A small multi-label image tagger, trained from scratch: norm layernorm.
Rows from block 3, named by matrix and row number. Rows with one number belong to one neuron. Each number is 128 + 24 x the weight over its row's rms, rounded and kept within 0 to 255. All counts start at 0. Numbers have three digits each. After the name is the row's rms in percent of the matrix's.
# fc1: MLP up (model.blocks.3.mlp.fc1.weight, 480x160), inputs 0-39
# fc2: MLP down (model.blocks.3.mlp.fc2.weight, 160x480, transposed), outputs 0-39
fc1.95 102:164129153155124113102173103089117085135138118146136176131135118149134125149127093163103110111140134133167131115129150107
fc1.96 108:130148162114118141124158120143122124097137149131142131146139132091101109134163124113080128124099115139130119149136101118
fc1.97 091:106153182108124114108129145121093103118160095129120163123119127134142133126100123144084117105095146161106169201107138150
fc1.98 085:144141176080141159124125112137089096169133156098117143166128151094145149185085094142153133133082109100129116109159162138
fc1.99 094:185163147134147164144137150148127118124114169145102093135133123092102079120120138094116109163108099151115115119153145148
fc1.100 113:104147128147154153090117107112162093138081097141106129160092149118095160146136099113144099094117099152126156130114126172
fc1.101 102:136118144105116106100086135075136102146094163133178149094141118162121096139090126154097162148156152119139154142094133124
fc1.102 097:130128119102111093112156122151132154121154122102164106118084120115085137111164121141084132150107100110107129169145136110
fc1.103 095:167154097114131129109099109073118121151112142122099104098123121145080114161144083140110138117096094141134116127084115111
fc1.104 105:129104102074132139091137100135176173154118138113157084115122106128151105134121070135092169166115104130144119137121167098
fc1.105 097:117135142106116118147132127118124170139133185162122072133103159120079114146148155142151123160097089115091143131142104104
fc1.106 109:111120120130117078125130160125087159110132139070109091122124139094140109097128135078130154170114155146139073104135114136
fc1.107 099:101112136103107109146129123144145099145098120113160107140106127138101113105099068147092108121123153142154141151132131080
fc1.108 094:118162166159124079137130118175130147110097125138121146090121150142154142162133176144109170122126151114123154147103087110
fc1.109 100:130188156153136155108120066101134128164125130125110158117150169113099175139106096136143124098107109148159109187128125137
fc1.110 100:093155142144131090152137097119116160148126098188137158110131123099127116163136132131108184073141135135134094109118152164
fc1.111 100:067089125163094110140145119177136137117105094112147117116101096110096179142146160117140138149100115146137143100132142143
fc1.112 109:089154142119098149120129130151133140127120105112156115069116096094159124151101175167136142144150104096084175122137084102
fc1.113 101:119109115082118086135081136111116121139138110102097123127159163111104135129136162094141111150148120098120181098132120086
fc1.114 103:111132132168120156093117147137100148142093138119153124157131113123117162147114151154153116125129094142076112106130126158
fc1.115 103:116136183097119134092155114109141123146115106102089101135108143148151119150101107105138112138153104124123124115097116143
fc1.116 100:065147175145126130158133118151105107123121161158103075148141138140091138155133120125154142160152081117140157095124102129
fc1.117 115:129096141114128101105165098108137137157071138137130122137113112153139098164125077180146100141155136146128159127084134074
fc1.118 095:125183095198140131113133149163181131141116113105175092156148115138114127136162147089103139130139157134153128139094125102
fc1.119 093:069133142118170085156115114124102117114108135136130116138140114137098100140119097129147157156138127143135139089158119152
fc1.120 099:148157136119085131113113163124068165114160142137173128110158161136161128137106113078136181089144106159109135187116143145
fc1.121 118:086179116107120098159106124105119104163107145152146098163125095161112078113119115143164171185170162139099143137111106117
fc1.122 096:131095165133121144142146140136125143131102178121162128165110160111106097142108093111105130132127113148069095112120098106
fc1.123 108:111175148179134116119167110136139155160105109142141133140140139105143149168122118134105198120156103118158088145136109118
fc1.124 107:174105170122172086140122093145130151127122122124096110108106130151114132169152133153159112090125138088143126122137094110
fc1.125 102:122115136093152133154098123068117091121146126157176144147094130158126105141087138120135163121133095129142149126117180157
fc1.126 099:105120175109120164113120152106119152148093109143145165101105119123164138160094175164125092118094085171120096101117149110
fc2.95 104:120108139110145158132080089138116155148150153135121171111111156131120166140128120114140108123141147132106129101136160120
fc2.96 114:141197108116108123138143230164156128115140137089114107081111131128118162115114108124130124100113154130161088154120146129
fc2.97 089:145097132155122150157114084147123143102149105132098157153106102107114131102080144147123187131084104112147116164137114090
fc2.98 086:145186141122138124114098182145165110155131081116119097124103111104152105092128099096164145138090110107126130130150151158
fc2.99 103:127069119177101146113140097120091120097162159116169125151122121139132148109124125151101106135088120081130161139149153114
fc2.100 114:127184135137115160144116158128160136091118108108131116107108124137120131087110121093149127142125087125145160104133153145
fc2.101 101:075106154179110114121152070127119132139144170137140137168110134130163111103131103119119150080155143107164089150139102130
fc2.102 090:124170115096122126095148125096143106105131153118104125109117112114129145144119166102174118117108149116139113126103114131
fc2.103 091:100121135141129141090130067140080100127099147133153130139139126089107109152102143102143127142129093164132119120095138115
fc2.104 108:091167115112115095145149137171112072098114086100096114115179129084133100123150141125128086147146142105124161093121102125
fc2.105 095:145134134106103122138179138124118119143115111141181144108133173146092091134108135138105150121164087163119165158147114160
fc2.106 107:147114084145127111096123141170154099177113152120154158148151116132151161152083114161093127122158126144116129150099143138
fc2.107 098:138193133118147126147114142158158093119101112158138133150182130083100104100155093135125089098151118077117132129097127142
fc2.108 092:116156080110150112088120119113116119117156141097106096114164105139121117145126166104102121126132135098145118137109104124
fc2.109 096:135178146113128147161135156117149162101136075106139109096090126122143157146128156115136155160115106134159092128123147109
fc2.110 093:152108127096133088135120108138104145137104079139154104153174129099126098128138141183134126118087110134101173119102096163
fc2.111 107:165085176108147114131102109150166134154130150101153150153114123155149111123119097115126122105107105153150117103095156112
fc2.112 105:105109133181164125128154081083102166100115146134108124163132135179178099130113102078144116138152119136135087118136115113
fc2.113 090:120081087077142140163104088127164120174135089130134147092160153134103142118124133122109158142161109106124115150124143131
fc2.114 102:158173086150150122138127168116096096111152127122100132078087083139106116088135128108128151109120111122103144139096155113
fc2.115 097:158096161163116177135094135121153171087135132157121113128120142128139133104125120110154156155092138121134154116155108084
fc2.116 105:161117134082095110159136138113159118158095137144180152159122156092124115121134123138108113146147090121135171097123074138
fc2.117 126:106084102123093158152122064116172114097173127156087111119138119127125138111162125136166117141139160146126103130140100107
fc2.118 091:114095119099113102120154192121093139127117149156170117095134095097163112132155159179098143116149154098107109141128137113
fc2.119 090:122074106139138138165093058134120146180105130148146166135114128096113155114124101102083124144135105111113106133172136169
fc2.120 107:144103147093170107153159169113106153124099075164106132162128179128129091096129111142107099164116067117142180094123111123
fc2.121 128:141107090127131153129145163113112110136165137127085098076115137146128155154151096116134140133109149122142143122098175110
fc2.122 088:149109142141103147136123168139142136148131158094126152139102104153153155136130109099135103123135163149101129109128109160
fc2.123 119:162081155124117162174094084157144129158112114155088124105170123110163132093149117136133157115116127101107156123149146082
fc2.124 107:124080151122166154140167117131087153146136133146126125139146139147137113147133093155070152128107121154081152140154097112
fc2.125 117:135080134137177111102125123161113127157130105158149124114141142100137148144118096156089158126121121116116151107157148123
fc2.126 095:153185085139110155163122222158117118150164100126136107095080165147105160155152146117121122162182112129145116163095136106